From a checkpoint of a small image embedding model.
Data: trained on pen-drawn characters of a made-up script with 800 signs, 395000 training examples, 8.6 epochs.
Rows from block 4 of a small image embedding model, named by matrix and row number. Rows with one number belong to one neuron. Each number is 50 + 15 x the weight over its row's rms, rounded and kept within 0 to 99. All counts start at 0.
After each neuron's rows are labels from the 100 images, of 14848, where the neuron reaches its highest value: "top examples" is what is common among them. Only what is clearly more common there than usual is listed. The data: pen-drawn characters of a made-up script with 800 signs. In brackets: how many of the 100, against the usual share in percent.
# fc1: MLP up (model.blocks.4.mlp.fc1.weight, 768x192), inputs 0-95
# fc2: MLP down (model.blocks.4.mlp.fc2.weight, 192x768, transposed), outputs 0-95

fc1.234:52 57 56 32 40 39 29 41 65 45 63 65 64 52 37 63 73 62 62 44 60 52 32 67 54 35 57 25 27 77 45 21 58 46 50 48 27 52 40 74 36 59 46 38 64 28 30 49 72 57 21 72 27 70 51 47 54 28 69 64 53 69 41 20 40 64 60 66 44 56 34 47 59 32 37 32 64 53 36 36 55 55 41 60 72 45 46 65 50 22 68 49 29 28 63 70
fc2.234:61 64 37 52 47 64 44 37 43 48 57 51 92 46 59 46 62 36 38 47 61 51 46 76 63 63 64 41 43 69 74 42 68 38 54 46 44 59 60 59 79 49 38 43 46 58 50 41 54 50 54 60 52 28 25 81 55 47 33 62 37 24 32 30 47 45 73 39 55 05 22 53 58 76 56 53 52 54 24 63 31 39 46 95 36 29 36 61 47 67 60 26 62 67 36 68
top examples: dark on light (82 vs 50.4)

fc1.110:72 42 66 32 62 51 41 25 53 67 42 63 54 32 27 53 74 64 41 22 38 52 51 77 60 40 37 52 62 65 65 22 65 51 37 35 21 48 82 69 38 52 37 55 42 63 34 52 64 42 20 74 50 34 65 47 52 60 55 62 40 54 58 60 50 45 60 32 56 46 36 53 78 62 47 16 65 63 38 33 33 61 60 65 38 20 35 82 53 18 45 47 22 42 48 57
fc2.110:65 61 35 33 59 63 38 54 32 65 57 41 62 52 61 48 65 70 55 36 71 25 58 47 68 41 63 53 57 65 83 29 80 43 36 31 38 62 35 66 42 54 49 35 64 62 25 45 54 40 52 63 32 44 52 57 22 24 26 75 41 38 45 30 37 51 69 40 57 49 20 34 59 81 45 61 37 32 47 66 58 55 81 60 37 44 37 46 42 85 68 43 65 33 41 91
top examples: three strokes (67 vs 38.2)

fc1.327:50 45 43 67 89 90 69 48 40 50 44 40 59 39 48 35 61 44 45 50 55 36 59 47 63 31 49 29 48 48 67 59 54 39 31 38 45 45 65 59 69 24 88 64 33 30 38 39 63 41 24 61 54 62 42 54 80 26 71 80 34 56 70 40 60 63 50 37 29 60 21 46 59 43 21 58 44 48 39 49 13 34 77 62 39 54 39 70 55 56 48 55 45 68 45 67
fc2.327:55 40 52 59 37 58 52 45 55 41 32 83 41 46 55 58 43 09 48 81 36 53 51 59 61 52 49 77 56 31 47 47 31 50 73 54 59 28 55 41 53 53 70 72 35 43 59 65 25 57 47 22 54 52 53 89 75 62 78 51 36 56 57 69 61 54 35 34 53 53 60 62 39 21 68 63 35 54 53 41 47 32 72 16 56 25 89 56 75 63 15 66 39 56 44 31
top examples: thick pen (75 vs 31.3); four strokes (54 vs 22.9)

fc1.423:44 58 47 49 92 72 49 53 33 42 40 44 43 53 42 30 58 35 51 57 47 34 27 43 53 59 44 47 26 48 47 52 47 64 60 43 37 41 45 49 57 43 35 58 60 36 46 39 57 39 47 66 54 52 51 71 36 64 67 43 37 53 48 55 55 63 50 59 54 24 62 33 52 55 55 40 62 29 37 87 37 56 21 28 41 64 20 95 46 38 43 48 57 64 27 44
fc2.423:31 34 55 42 23 26 62 38 74 38 48 58 31 74 33 49 53 47 44 48 49 70 41 80 38 20 39 43 36 63 19 58 58 36 49 58 35 57 75 36 42 55 38 56 57 43 54 57 78 63 43 39 67 43 58 35 68 52 56 15 84 51 69 40 39 44 29 71 41 64 47 50 41 34 53 41 56 62 38 37 42 61 35 44 62 22 62 45 56 20 52 66 29 44 54 54
top examples: dark on light (78 vs 50.4)

fc1.44:48 43 47 46 71 58 48 40 51 62 48 48 60 37 48 35 69 36 38 53 45 48 68 58 69 27 32 56 46 38 61 62 63 31 69 09 47 38 53 50 46 29 58 68 25 22 66 50 72 71 38 45 38 34 50 41 74 47 68 74 33 62 61 40 45 58 58 51 26 50 64 45 44 34 36 51 56 08 48 67 20 45 51 70 52 51 75 32 67 55 63 27 43 45 49 56
fc2.44:73 54 39 44 59 53 45 52 45 47 47 85 49 54 48 56 66 30 54 65 56 50 64 49 76 37 38 55 41 33 64 39 47 44 62 29 57 32 39 54 62 31 82 77 18 36 67 42 29 36 49 55 48 51 52 63 62 42 74 48 47 58 47 60 68 54 37 34 54 55 44 53 31 49 44 64 42 35 63 51 64 26 90 51 38 31 76 53 57 55 38 55 55 43 41 42
top examples: thick pen (63 vs 31.3); four strokes (56 vs 22.9)

fc1.470:65 41 41 56 47 56 51 32 77 81 61 45 34 25 49 68 47 63 25 22 55 56 42 67 46 71 45 58 34 78 83 53 54 26 43 30 39 66 61 69 54 50 55 54 58 34 31 35 60 44 56 48 61 35 56 78 52 30 40 31 62 60 69 48 49 24 80 36 65 29 42 53 57 33 41 48 81 68 60 50 36 37 42 48 60 45 47 47 34 30 36 55 40 34 28 57
fc2.470:36 40 62 37 55 39 44 70 86 28 27 39 22 63 63 66 47 63 54 47 48 55 39 44 34 47 44 81 58 55 46 36 45 77 52 57 56 62 49 50 36 63 38 33 86 36 57 75 66 46 37 48 64 52 42 52 22 67 20 39 62 79 54 42 00 48 30 49 40 61 61 58 33 40 89 50 37 28 65 39 49 56 49 54 58 44 43 40 63 55 60 68 46 42 59 36
top examples: dark on light (87 vs 50.4)

fc1.693:32 37 36 61 44 54 48 49 43 33 43 44 62 79 57 35 48 28 62 52 60 42 39 62 31 45 38 63 65 66 75 22 47 78 35 50 41 43 49 37 32 39 28 52 67 73 30 43 24 33 70 09 54 73 46 69 61 50 71 77 64 45 57 51 50 32 56 35 33 51 72 65 26 37 74 55 32 55 34 88 57 76 46 44 59 53 57 53 72 66 44 47 50 24 16 68
fc2.693:51 47 33 54 31 40 26 44 66 78 63 50 43 24 73 60 46 74 67 33 46 60 51 34 69 71 54 52 55 27 27 54 50 19 76 43 59 30 52 63 71 55 69 53 30 00 53 46 62 69 31 74 37 51 51 37 33 57 47 26 29 45 72 52 39 80 65 61 27 66 46 35 51 59 55 57 76 31 48 40 56 22 53 62 70 30 59 45 43 29 53 47 55 58 55 22
top examples: only straight strokes (41 vs 15); one stroke (36 vs 11.9)

fc1.461:56 37 67 72 70 51 41 33 74 86 55 68 47 60 51 60 58 67 55 45 50 50 09 69 31 48 53 63 60 66 43 65 83 46 40 48 55 58 40 56 47 52 34 49 56 32 32 49 56 54 52 35 27 34 34 38 37 52 52 60 39 48 83 59 41 57 44 30 33 57 55 39 36 28 48 25 66 29 47 94 43 45 39 27 72 51 42 38 37 31 37 50 44 20 25 62
fc2.461:39 42 69 33 44 44 60 54 81 42 50 37 44 45 57 65 27 46 57 82 60 60 37 68 39 64 64 57 39 32 37 37 32 59 47 56 31 63 64 59 39 64 40 48 67 55 44 68 65 79 40 46 64 50 40 38 50 65 58 36 85 65 66 53 43 74 27 78 56 66 55 43 51 30 48 48 50 44 57 37 43 50 51 75 72 24 62 33 71 44 65 69 38 44 71 36
top examples: dark on light (84 vs 50.4)

fc1.261:50 51 25 63 70 98 45 38 74 57 46 47 65 18 43 52 42 46 60 49 38 52 51 51 42 53 51 47 39 46 45 44 47 54 55 10 50 62 66 55 60 17 55 46 48 29 66 43 50 54 54 36 25 30 41 76 71 66 75 31 46 43 55 62 55 27 48 53 38 60 59 63 59 39 37 31 76 47 42 74 75 59 43 34 71 37 44 57 61 20 42 54 55 46 21 48
fc2.261:43 61 44 69 49 50 34 79 56 40 66 57 29 53 49 70 32 41 83 79 44 57 46 38 40 84 48 39 51 11 38 65 16 46 31 56 71 35 39 37 73 53 45 38 66 33 54 62 09 42 50 44 65 71 57 50 35 63 36 47 51 33 44 66 74 61 34 69 48 56 56 49 32 38 74 81 41 55 92 45 50 47 49 56 52 64 74 42 50 64 31 73 53 61 51 13
top examples: four strokes (47 vs 22.9)

fc1.319:63 29 54 40 36 63 60 48 55 62 23 46 51 57 47 33 50 67 27 43 32 57 59 56 57 52 44 50 45 60 34 27 49 00 69 35 54 33 74 58 48 43 82 58 42 48 61 33 48 62 56 34 70 29 55 67 76 23 50 42 62 71 51 36 54 43 67 42 68 23 33 73 59 52 59 57 79 63 48 48 59 77 38 71 73 20 73 38 55 34 51 38 57 33 51 57
fc2.319:39 39 71 61 40 35 57 82 72 28 37 35 20 63 61 64 30 52 58 77 38 48 48 38 30 45 53 60 59 34 39 59 32 78 57 71 78 37 47 37 24 79 39 59 63 36 59 73 42 66 56 30 70 61 51 35 46 76 53 46 61 76 67 70 45 63 35 48 43 63 65 38 43 31 76 39 41 56 62 39 61 55 58 45 66 74 54 48 64 61 37 65 33 56 73 24
top examples: four strokes (46 vs 22.9)

fc1.103:62 49 76 61 39 70 37 59 27 63 49 65 52 47 58 62 49 68 43 58 63 43 42 61 70 49 62 50 53 56 56 60 50 71 45 66 47 33 45 34 74 58 53 50 29 67 43 29 42 54 56 40 45 57 54 68 42 61 29 24 37 65 60 36 73 48 47 72 51 45 54 59 19 41 54 31 40 06 51 75 63 48 68 28 40 58 52 60 44 55 78 67 64 51 64 41
fc2.103:51 51 45 45 73 39 79 38 54 54 33 51 34 42 58 59 69 31 44 38 34 61 83 18 52 60 49 55 72 54 46 17 47 42 46 50 52 59 33 37 41 26 51 41 55 21 57 55 28 15 38 53 37 68 52 57 51 33 58 75 62 37 40 40 46 40 38 42 50 50 56 55 76 42 34 60 54 64 65 30 13 49 74 69 73 35 53 44 41 68 59 63 48 31 37 66
top examples: dark on light (86 vs 50.4)

fc1.425:56 45 43 34 63 62 55 54 45 58 32 81 55 59 38 35 55 38 45 47 51 53 55 49 39 48 40 64 40 43 34 48 64 48 65 52 48 40 64 29 58 34 37 65 47 39 35 33 53 45 34 58 65 42 68 57 61 46 83 43 30 66 62 66 49 52 59 68 88 32 69 45 63 32 61 57 87 81 33 08 38 73 57 14 46 33 47 99 43 39 36 50 21 68 44 38
fc2.425:37 45 74 15 42 49 70 53 53 35 24 43 31 65 57 57 40 40 49 65 44 70 45 70 59 76 52 53 53 34 28 43 43 40 60 71 48 49 52 35 43 58 32 33 73 36 54 64 56 75 59 43 58 52 43 45 52 68 28 54 84 77 44 47 53 54 23 47 40 50 63 62 36 35 58 58 49 26 46 40 36 40 20 69 33 44 71 46 59 57 54 58 56 81 69 48
top examples: thick pen (63 vs 31.3); four strokes (48 vs 22.9)

fc1.118:80 27 32 54 45 36 58 59 56 60 57 56 48 50 62 35 55 74 50 57 47 67 58 46 32 64 24 59 27 73 66 43 53 63 72 14 36 61 48 54 75 48 56 46 48 51 46 15 50 54 57 54 56 43 66 76 44 53 55 54 59 58 41 52 65 13 54 52 55 55 40 53 56 30 48 40 62 72 47 19 70 91 53 22 42 64 54 52 20 57 39 37 25 53 45 49
fc2.118:44 41 38 42 59 33 39 32 05 58 27 55 56 50 11 71 61 43 37 53 49 44 53 63 70 52 61 51 59 53 48 72 44 38 35 54 56 38 56 64 61 63 16 64 40 43 47 55 58 30 25 51 48 70 30 74 65 68 23 33 44 28 57 40 31 45 62 29 40 32 45 48 46 58 78 56 45 55 52 59 41 47 45 77 06 50 53 44 42 66 60 56 84 81 61 70
top examples: one stroke (37 vs 11.9); only straight strokes (37 vs 15)

fc1.700:57 32 35 50 48 38 48 47 49 61 63 67 59 52 52 51 49 47 44 55 47 71 67 66 48 52 51 56 63 70 86 25 63 58 30 09 10 77 47 59 41 41 49 40 62 41 23 49 57 55 48 55 43 44 32 77 65 73 30 52 43 44 60 24 47 33 75 42 59 60 50 44 40 62 62 67 56 58 46 26 61 34 64 94 53 31 30 45 47 62 45 44 61 41 52 66
fc2.700:46 53 41 31 34 36 35 63 47 57 55 51 41 57 37 72 61 79 57 45 47 53 31 67 18 58 44 67 57 83 56 58 32 63 22 33 30 69 49 54 37 70 28 33 89 36 40 56 53 48 34 54 62 59 69 54 56 61 20 41 41 44 67 48 28 59 62 37 34 52 39 39 53 54 84 50 41 60 62 38 49 86 59 45 47 47 32 43 24 37 56 67 63 06 42 44
top examples: only straight strokes (35 vs 15)

fc1.46:28 24 44 38 50 69 42 57 44 59 62 71 42 13 45 42 58 70 50 38 45 33 58 52 28 46 61 66 62 47 34 29 42 33 61 54 69 43 52 41 70 15 42 46 63 42 63 33 47 20 55 40 42 74 56 39 43 60 36 37 36 70 47 55 64 50 53 77 43 75 58 83 69 57 69 48 54 68 60 43 37 27 54 35 55 42 75 82 59 17 54 39 76 53 35 51
fc2.46:54 43 65 62 39 32 56 54 79 54 34 30 56 63 57 57 26 38 52 48 53 62 43 48 56 46 50 30 44 61 69 23 45 55 57 53 48 65 34 54 34 72 44 41 34 55 49 52 43 70 43 71 49 44 43 41 34 37 50 74 55 36 57 46 28 31 47 19 59 46 40 19 37 49 43 60 51 34 60 56 43 89 58 68 48 51 30 23 39 71 46 69 35 67 73 49
top examples: only straight strokes (42 vs 15); one stroke (40 vs 11.9)

fc1.391:67 36 69 61 39 66 40 31 68 59 52 48 39 41 49 54 48 65 53 34 43 24 23 54 51 29 57 64 76 62 40 59 54 36 67 43 55 46 57 43 51 35 67 54 39 49 40 59 56 72 49 31 32 21 51 54 58 29 65 41 45 41 47 61 41 52 60 26 54 66 46 74 68 46 41 08 69 46 19 76 72 39 74 41 70 59 54 44 72 61 51 33 47 14 23 59
fc2.391:35 41 60 55 51 28 60 62 51 20 30 27 39 63 51 48 29 47 73 57 69 58 37 40 50 19 61 59 41 22 28 58 30 43 35 70 48 48 52 59 33 73 40 64 69 34 68 68 65 67 57 46 70 59 49 31 54 63 67 23 31 48 56 49 26 61 24 72 51 59 58 34 54 41 29 56 38 58 51 40 38 62 41 38 59 73 43 29 53 48 56 69 52 42 77 48
top examples: thin pen (60 vs 31.1)

fc1.641:33 53 37 42 48 85 46 39 58 73 61 61 48 27 37 43 47 50 39 59 55 46 61 73 67 32 61 46 61 56 51 56 49 48 21 40 47 72 39 48 65 50 51 48 48 51 44 55 54 83 69 27 47 51 38 68 56 71 50 36 48 44 49 21 53 24 62 26 69 41 31 69 73 47 52 59 64 25 45 58 62 19 47 58 41 24 60 30 53 56 41 39 61 48 45 47
fc2.641:43 62 39 58 42 52 57 69 35 41 60 54 39 49 58 68 39 67 70 59 49 44 51 35 41 86 53 52 55 29 39 61 03 62 33 49 54 58 49 40 56 63 57 29 61 47 48 48 00 34 45 73 64 50 54 60 38 50 50 26 32 41 50 57 62 52 32 58 49 49 52 61 60 41 61 62 45 60 91 60 41 72 57 13 60 71 32 56 31 47 37 66 67 48 33 34
top examples: thin pen (60 vs 31.1)

fc1.141:34 25 69 42 46 39 75 55 61 51 28 62 66 57 49 22 62 31 27 27 31 58 45 70 62 27 41 33 73 61 51 52 81 36 68 26 39 32 61 40 24 63 45 64 38 44 69 56 78 63 37 40 65 42 51 46 73 68 53 57 42 70 79 55 41 64 53 41 38 65 67 60 54 31 59 51 45 57 25 32 30 76 26 64 67 42 51 56 67 38 43 42 43 32 61 81
fc2.141:68 41 58 51 56 47 66 25 59 54 53 63 49 35 16 57 66 57 51 41 43 43 54 60 60 32 25 37 42 70 60 63 54 53 48 29 56 25 60 61 34 58 76 68 34 51 39 42 54 53 16 61 44 60 82 44 43 49 81 57 60 50 64 67 40 48 47 38 50 57 43 63 56 38 45 17 72 59 58 36 14 72 59 41 60 69 59 80 42 45 37 59 35 39 39 38
top examples: four strokes (48 vs 22.9)

fc1.297:51 41 60 55 48 51 45 23 73 58 47 62 49 38 28 63 80 72 34 28 64 52 38 75 30 46 50 36 49 63 58 20 70 58 33 37 24 63 79 75 42 65 53 63 43 35 44 66 80 43 30 63 32 30 61 64 41 36 35 34 38 48 52 36 52 49 91 49 43 60 63 45 43 52 48 18 66 59 57 37 29 36 52 69 60 37 35 54 29 18 64 54 48 28 52 63
fc2.297:59 45 55 61 39 72 44 47 65 51 53 36 45 43 54 56 59 50 32 31 42 40 27 61 43 52 52 48 66 75 64 34 55 70 50 47 56 25 40 53 38 62 46 12 59 46 50 56 63 29 37 60 41 20 47 70 52 39 25 81 39 54 23 46 23 61 56 40 44 57 53 55 40 68 74 48 34 42 45 81 66 48 65 90 51 73 53 47 61 72 64 49 64 33 40 57
top examples: two strokes (54 vs 27)

fc1.316:30 65 53 70 47 38 47 38 20 44 37 65 53 51 27 57 50 13 45 46 53 21 43 48 59 61 62 44 43 28 58 44 61 58 69 56 43 37 40 42 50 29 51 62 60 34 70 34 54 46 33 67 37 59 65 71 23 55 36 73 48 45 37 57 72 54 48 40 44 68 36 78 46 34 67 50 30 31 55 73 51 38 33 45 74 68 60 75 39 53 46 63 92 39 47 56
fc2.316:30 50 82 49 34 57 54 73 89 42 58 30 35 33 55 58 63 75 40 60 74 55 48 42 38 44 41 48 43 38 67 86 30 71 55 44 52 73 78 73 55 45 61 59 36 60 55 60 44 44 72 55 39 32 45 33 48 32 62 45 38 51 42 34 63 36 60 56 56 44 66 42 12 70 36 51 49 59 58 63 48 56 74 57 47 38 87 50 55 52 56 49 23 84 43 44
top examples: thin pen (61 vs 31.1)

fc1.318:54 67 36 29 73 72 45 48 45 48 55 53 53 42 41 27 53 36 33 44 53 50 46 65 76 63 50 28 29 39 58 57 60 33 53 26 32 59 53 52 58 30 51 46 51 45 55 43 52 45 43 70 60 42 45 67 36 63 72 51 78 53 54 54 64 55 53 48 60 18 56 39 64 46 48 57 84 42 58 86 20 51 27 27 45 52 48 78 47 28 26 49 54 59 34 53
fc2.318:33 34 49 34 33 35 48 67 60 37 54 75 23 54 40 49 25 60 58 61 41 74 35 57 40 57 56 66 44 38 37 73 00 61 53 52 49 78 54 36 46 69 37 36 79 47 63 51 39 73 56 21 84 53 51 31 46 90 36 35 53 49 52 61 26 40 26 41 28 61 63 49 55 27 61 66 49 74 70 32 55 60 41 46 54 47 77 40 44 40 35 64 33 34 77 26
top examples: thick pen (61 vs 31.3); four strokes (59 vs 22.9)

fc1.386:50 32 63 41 48 67 63 31 59 61 54 67 61 58 34 25 71 50 21 15 24 61 42 80 39 36 45 32 40 74 63 35 75 42 66 44 33 32 68 60 32 42 43 61 45 41 31 39 73 70 41 49 56 41 60 35 61 69 48 69 58 44 76 46 37 40 37 25 33 48 26 59 49 47 56 40 46 44 41 30 35 67 43 75 57 51 45 40 58 32 36 41 46 33 38 66
fc2.386:58 38 62 24 40 29 52 16 63 61 50 44 43 53 31 82 72 61 38 14 65 55 42 99 51 34 48 48 59 81 64 47 62 59 26 46 31 53 69 58 27 64 51 57 51 45 46 43 72 70 20 67 56 52 65 29 55 48 56 43 42 39 53 46 25 64 58 33 53 59 35 29 59 47 45 40 47 64 40 42 46 72 60 63 55 34 51 69 43 41 51 49 37 48 46 55
top examples: one stroke (55 vs 11.9)

fc1.123:59 62 58 43 48 40 47 49 61 57 49 42 56 51 08 51 63 73 56 46 67 31 42 76 74 29 59 53 55 70 60 60 49 24 34 39 30 58 70 64 45 52 54 51 54 41 29 37 43 50 18 67 39 46 72 34 45 25 68 29 52 56 47 38 54 36 51 63 50 59 54 49 62 28 32 28 62 71 50 30 52 66 59 42 59 48 36 75 30 16 79 48 42 15 54 80
fc2.123:41 67 37 51 60 58 09 50 46 40 47 50 37 55 81 40 36 47 65 57 63 49 44 54 48 52 77 48 48 46 60 32 53 48 76 47 51 67 51 43 70 47 36 03 58 46 46 48 39 37 88 44 52 56 33 80 59 37 33 69 38 50 09 21 68 56 48 44 45 44 37 22 38 61 44 66 20 43 34 88 68 38 40 88 51 27 44 42 56 68 61 35 61 43 49 58
top examples: only straight strokes (44 vs 15); one stroke (42 vs 11.9)

fc1.64:61 35 45 36 56 74 66 50 53 48 01 51 53 69 51 55 48 42 47 51 50 51 55 35 30 26 32 57 51 54 43 35 61 68 50 51 82 39 62 50 56 50 51 76 43 55 57 32 52 53 50 19 51 47 70 62 92 37 81 53 36 76 75 68 54 63 42 63 47 27 67 42 39 42 43 43 67 75 27 51 78 58 35 20 43 51 59 99 50 30 28 51 34 43 38 54
fc2.64:32 43 65 50 29 50 68 71 44 37 36 64 44 67 50 63 47 34 48 46 51 68 32 68 56 73 47 45 52 05 24 58 38 45 63 57 52 40 57 29 43 50 46 35 63 36 66 67 70 62 41 32 64 44 50 55 73 63 39 41 65 71 54 43 62 67 18 40 47 68 56 62 28 23 59 71 72 48 59 51 61 48 42 88 53 47 59 47 62 47 59 60 50 58 77 47
top examples: only straight strokes (54 vs 15); one stroke (33 vs 11.9)

fc1.736:62 54 50 59 37 41 51 49 71 72 63 36 42 34 44 42 54 58 46 50 46 44 19 57 75 63 52 38 47 51 47 51 37 27 53 28 38 41 85 70 56 41 62 39 49 35 63 52 44 67 55 55 65 23 41 71 62 37 64 31 71 67 55 40 55 20 88 66 63 14 48 75 57 38 48 58 81 75 58 57 63 79 46 73 68 42 52 47 59 32 35 26 43 54 31 52
fc2.736:35 50 45 57 48 52 54 76 79 21 55 44 41 63 66 59 34 43 58 72 48 74 32 48 46 49 55 51 56 17 36 49 29 68 72 53 76 50 50 50 54 76 44 32 78 41 59 76 52 79 63 41 69 59 48 48 35 61 54 45 63 59 51 63 63 49 35 60 38 61 54 57 44 36 65 62 44 49 74 48 36 45 46 65 81 57 74 36 69 35 53 59 26 35 47 25
top examples: four strokes (52 vs 22.9)

fc1.613:49 45 49 64 43 82 44 43 65 57 61 61 37 23 30 65 57 48 42 35 63 46 32 71 38 70 53 45 41 53 75 60 66 63 48 41 35 52 73 70 51 42 67 45 43 38 34 53 72 44 44 59 49 15 57 68 27 56 46 24 65 55 39 38 63 42 76 39 44 64 52 48 34 59 57 30 77 55 50 45 26 31 61 77 50 34 31 47 60 33 61 43 52 49 38 34
fc2.613:40 40 50 61 47 50 46 70 64 47 48 37 12 57 55 60 57 47 47 40 56 54 22 55 28 58 51 52 60 55 49 42 45 78 46 54 51 53 36 51 33 63 28 24 99 44 53 56 63 55 58 56 48 35 43 53 34 47 29 51 71 77 48 46 24 55 40 56 45 55 54 68 20 54 74 40 42 24 47 46 67 49 44 65 47 63 45 33 63 54 68 62 55 33 56 49
top examples: two strokes (54 vs 27)

fc1.634:67 52 58 41 55 27 41 20 56 54 49 69 49 35 30 47 73 68 43 28 40 36 59 56 46 49 33 60 57 69 65 24 75 55 39 36 22 71 85 51 44 49 34 59 34 78 40 52 70 39 19 62 50 38 69 31 63 55 32 56 39 46 71 58 41 48 65 36 73 48 49 48 79 67 45 25 64 82 29 30 45 53 50 60 40 39 33 44 30 16 43 51 26 61 52 63
fc2.634:77 66 38 40 54 67 36 60 27 67 71 40 54 57 56 38 52 65 53 50 67 23 48 45 59 54 62 40 51 67 65 33 77 42 31 35 28 77 43 60 47 37 59 22 82 62 39 46 48 42 56 69 37 48 40 48 24 29 30 75 51 30 34 33 50 48 66 54 60 40 18 46 56 66 52 56 45 42 48 73 65 47 61 53 38 34 28 50 35 84 65 31 66 36 40 75
top examples: three strokes (65 vs 38.2)

fc1.195:64 67 62 57 70 62 44 41 36 44 54 68 50 77 42 37 72 34 45 71 61 27 39 70 64 57 54 38 22 38 63 43 44 13 32 33 24 56 47 53 66 47 29 53 52 44 43 44 41 41 45 66 55 45 48 37 64 35 60 61 67 30 46 26 68 61 54 71 35 54 49 88 53 33 70 33 53 08 47 43 44 53 49 56 77 64 40 82 51 47 78 61 75 29 52 61
fc2.195:61 57 42 60 37 44 37 34 38 51 39 45 60 41 58 61 38 74 49 92 57 77 81 60 65 41 53 63 37 33 49 62 30 36 54 49 40 63 48 63 60 34 87 52 22 39 50 34 11 60 54 51 59 63 60 46 22 56 59 60 56 51 42 51 77 51 36 45 58 45 39 39 47 52 09 81 43 72 70 37 38 25 73 47 50 21 89 58 59 69 31 46 27 61 33 64
top examples: only straight strokes (35 vs 15); one stroke (30 vs 11.9)

fc1.569:54 34 69 58 52 49 53 41 52 99 60 43 60 22 48 62 49 67 39 46 60 67 60 77 50 39 59 60 57 81 78 30 60 17 37 48 34 51 54 59 37 45 44 53 44 44 23 45 55 53 54 41 28 39 31 38 48 51 40 58 57 43 67 27 45 25 49 39 63 53 14 64 50 62 46 56 53 34 46 40 17 41 58 84 52 36 56 37 45 58 63 42 38 14 56 64
fc2.569:38 35 66 36 23 26 74 46 76 49 55 70 58 62 43 88 32 76 51 30 51 74 35 75 38 34 47 67 60 66 48 50 44 46 25 61 19 53 80 35 38 79 37 51 59 39 47 56 79 84 32 33 60 61 56 37 53 55 41 33 57 60 62 62 36 63 36 41 50 55 54 42 53 31 43 36 42 58 49 43 47 61 36 55 61 37 81 59 48 35 42 55 35 34 55 50
top examples: thick pen (63 vs 31.3)

fc1.763:66 59 39 50 52 33 41 45 53 65 37 52 48 63 45 31 50 70 59 51 59 28 55 71 61 37 60 52 57 77 59 69 49 57 27 43 15 43 50 60 59 47 54 56 66 50 41 35 53 51 41 51 35 35 59 54 62 05 60 22 31 30 34 39 54 47 52 48 72 51 58 34 65 40 66 53 44 70 44 32 77 75 69 41 35 49 56 70 32 55 74 52 64 19 53 99
fc2.763:63 55 41 48 57 46 05 64 42 56 55 29 53 51 78 25 26 66 69 80 68 32 43 39 59 42 53 74 52 45 53 51 61 42 39 42 56 73 33 67 59 47 52 41 85 47 20 40 26 29 63 52 50 69 56 27 20 22 38 50 42 42 46 32 51 64 63 64 57 44 31 41 51 64 47 79 29 43 69 69 58 37 66 70 44 38 32 51 48 60 62 38 59 34 53 50
top examples: one stroke (34 vs 11.9)

fc1.727:60 41 19 28 79 88 46 57 57 51 28 53 50 32 39 28 68 40 47 69 48 38 57 42 59 46 50 24 46 43 56 63 48 48 46 57 64 39 46 41 46 30 88 76 45 57 41 46 52 54 40 54 37 32 61 57 53 42 72 63 37 29 49 43 50 32 43 50 49 41 05 70 64 59 61 55 42 52 54 32 29 55 56 69 52 00 41 48 69 57 58 59 54 70 53 54
fc2.727:41 38 65 45 58 34 57 52 52 29 40 61 46 48 52 61 36 35 63 96 59 60 49 51 73 61 55 56 39 27 49 44 28 49 34 50 43 51 54 54 66 54 59 47 53 41 49 62 24 60 37 48 55 58 60 41 49 78 63 44 59 53 43 73 73 44 23 48 65 66 54 50 50 39 45 70 39 47 87 25 45 45 58 43 56 40 84 65 62 80 37 72 31 66 57 44
top examples: dark on light (81 vs 50.4)

fc1.455:47 46 32 38 84 88 52 59 40 47 58 57 64 17 45 41 71 29 49 68 62 44 57 49 82 23 51 23 33 31 83 53 55 50 57 56 61 47 39 47 67 34 97 75 26 40 49 36 61 48 47 51 26 68 54 47 57 48 78 71 53 50 57 45 59 56 50 57 50 48 31 42 38 77 23 61 39 30 47 43 12 39 42 73 25 43 49 45 48 60 47 44 34 68 61 53
fc2.455:49 52 32 56 47 55 53 56 47 42 45 62 44 70 42 70 61 34 56 67 73 52 44 63 70 44 46 77 46 44 47 62 39 22 53 43 37 37 50 57 62 49 71 68 49 18 56 56 47 54 42 13 52 47 67 73 72 57 72 44 51 50 59 69 70 44 28 52 58 50 48 63 30 37 51 54 45 40 69 55 64 12 71 31 51 31 97 69 72 57 51 67 39 35 38 53
top examples: thick pen (67 vs 31.3); four strokes (50 vs 22.9)